Weights of a small CTC image transcriber.
Model: 5.74M parameters, 32-pixel images, arch preact_resnet, norm batchnorm, activation relu, depths [2, 4, 4], widths [64, 128, 256].
Training: cautious_adamw at rate 0.0038, 18900 steps, batches of 64.
Rows from block 2 of a small CTC image transcriber, named by matrix and row number. Rows with one number belong to one channel. Each number is 128 + 24 x the weight over its row's rms, rounded and kept within 0 to 255. All counts start at 0. Numbers have three digits each.
Before each channel's rows are labels from the 100 images, of 14976, where the channel reaches its highest value: "responds to" is what is common among them. Only what is clearly more common there than usual is listed. The data: numbers of one to four digits printed on busy colour backdrops.
# convs0: first 3x3 conv, stride 2 (model.blocks.2.convs.0.weight, 128x64x3x3, each kernel summed), inputs 0-63
# convs1: second 3x3 conv (model.blocks.2.convs.1.weight, 128x128x3x3, transposed, each kernel summed), outputs 0-63

responds to: length: four; the digit 6; the digit 0; orange ink
convs0.43:115135094119101133079123108113112103104153130143099095107141092151110093174132099110090108124079133126130085109087100097111102118113093127105129113082098149139097112117134149141119120156140113
convs1.43:101134121107128120140128128135083109079146115106157113121155157093141153097127166144159120163124103176096077102085099155120110122122104140121126080145132162140132133106139156129141153121101156

responds to: the digit 3; red ink; last digit: 3
convs0.50:122104152099136119134089149147106109119135124106088098138111098112110092070091125078083087116141143077163151141119117107106114111118161129115132115114106152109090121126108104115126112121099103
convs1.50:145129102084141111178073078130142139138154146113107119161140139124127057108126127111109097123108146117158139127122091135108101102098133135124110158159129093102090096150067114138081144117126081

responds to: length: four; the digit 2; red ink
convs0.31:139132092113074150145134110136131155099109155099123085114152161147116100169147105118164119125144124102118126119135079114091168106113123103115146098159138127083131135099133107161092136113156096
convs1.31:098105139154135125134148112144098146134112107075112134096128124127111122094155131130079115089127163124128164144135169116134129100134096125143135154158110051101118130116094138116102114107071120

responds to: red ink
convs0.16:132104106115128124096119131125147097107135082143136133137083087083132129101142158109102119158104152139147097121104103126078085127116106097134089097103122167115137109098140145093128091095124106
convs1.16:057096117108122112155114148154114122126115105142147100141101146095148102116151110138167142113127076139096099129117079099116096125128120105102159099141169153145132070139137142116155138128112133

responds to: length: four; the digit 0; red ink
convs0.127:097142085146087098124122127098129133149106128115117127139105113133079074120074136137148133115141123092094134095108101090113098124117126125071105112121131118111090132094109114102093152150127104
convs1.127:134155162128095150117088141126102100124159124127142113112139106091126160111124105129104122112160112151123119138108113158096100105115137118158105118159191070107104101097084166106102072135125126

responds to: length: four; the digit 6; red ink; black ink
convs0.114:104099098102079081131148116116136133130102120093179127161111136113102086139096159121155098102168125084111159095113105131132153126096103113131121109150132107110103120109126141095104131114114094
convs1.114:141142147147072139092121142099102136126083147131113095114114121096125176130157075132108100143126142125156117113163141139145156107110088127124107120097154145106139112064134110113133117109117124

responds to: red ink; blue ink
convs0.59:148146137120151158074120113113137116144143097158125138167141159133137166118101165162098131162129141165137114091166134112132112167107106130157099126111129119154123139131111140119119157109193080
convs1.59:088082120099091105120135112111120140132103116131085163098124115130096105133105118121138119107087155098129114134134111134097094113103115074100127098077110127126133117108159115117088099125132113

responds to: the digit 9; length: four; the digit 8; first digit: 9
convs0.93:139155104116089132158128140090134114104109116118132082174140097141151117161141127094155101122157150131089148101124092156125106108159087124168133083136133135115138105144115118157076122145150101
convs1.93:100112144137127113092167143120119167065116130143107130081128096136123120115126104118075133085105157116098142135117130125137106138127128139140140148119131045085107123111119150097094103146070103

responds to: red ink
convs0.122:117151090108102110105084132108151156122142108133133108113107140109142103119173144157089117158086153131100097124123131104111106099144126108138132158107106115145169094111116120090097122115197135
convs1.122:111110117126113110094163107055139141068077122108117136116168147152115098113142169170138132111112147139103141125103138149145148128116131138102098137135100147108143147113096117134083126114117140

responds to: length: four
convs0.121:108084097134121078151120150117109111109140125122089112124101139109072158118145095120110140126125098092131126152123107067055127135133130102139128131143087123121093120116131098114102102133104121
convs1.121:167103097172123140095174100132132135116120152111132093127125135143147160094102113137146095104148130165128098148125139095131152083141118119150063144148104145140095136137136090168115130091113176

responds to: red ink
convs0.69:106113144137115111147116129201132124131124163152147088126101125114166142117135177120082101139099126116106107115128106098151133096129170096115108136119090141100105128117122122147087088165159135
convs1.69:103113096087149103152113110129157094102138079099134134114111113135112084102077092099110105126099139071130119139130124118074115102097090157080102089126110104122146108146135095144107131132136114

responds to: red ink
convs0.56:126129098099104123112140138115115098080123144167090104105101102149144125141134089072102092114119170134127110124087120128132111117094121100143105098120137145079112129127102167111115095160149101
convs1.56:101134092076128118101076114108125147101148117131124151130126134129125137115106144115112097142131109100104078112105060132091092128116126109120139098102139136120105089108089143130105135132128121

responds to: red ink
convs0.104:128098097131079096140115163153130092100121114106141113120088107100149143134181153123121107157117114115111104131094106123116116101132100056126081109094098136123132114132100114133104127141097116
convs1.104:083075112114135106148140105147132146116125138099162087155095130109157093110132123141128103111118067131138082142106112125114113123161085163128145122145121120129158105149127136143129141102093147

responds to: length: four; the digit 2; red ink
convs0.76:087106126137103136116143125092115170092085134116118107113143151150097113154123127112138128101132114091063109074124085093096150093127092118133122124123115116098124112076109125139106125126107119
convs1.76:159110162139114131115111129135104141159147156103108096089082102095117110143150084118074085106120129122120135116140142114125137079136074152131114156143128114110107136151145088138136108108087136

responds to: length: four
convs0.81:126130104094136098181102126115116140074135129127095124131108127134098111128121107144135109105086082069159144156106086128079151145155145117137140138104124102142098124144105089113143113160121141
convs1.81:151133167147104160079123089115138161096092143125148114122116097138147109089097112175113117113138100168116076149147114083106097108139138134160093123132103067127120183104135140119119122079121138

responds to: red ink
convs0.95:110139098098134101080092124104141147111125115181154143118130100107156107113164150139100096114098120129121097132109129154094141121137112119182161165126134147117174101110140127094116092138167136
convs1.95:115095089098097095101116111073104119068072114143088131105135152133086106111121140139154120148092127108111136092143095128118141162105156092083116094095135145102113138098095118102135116114119131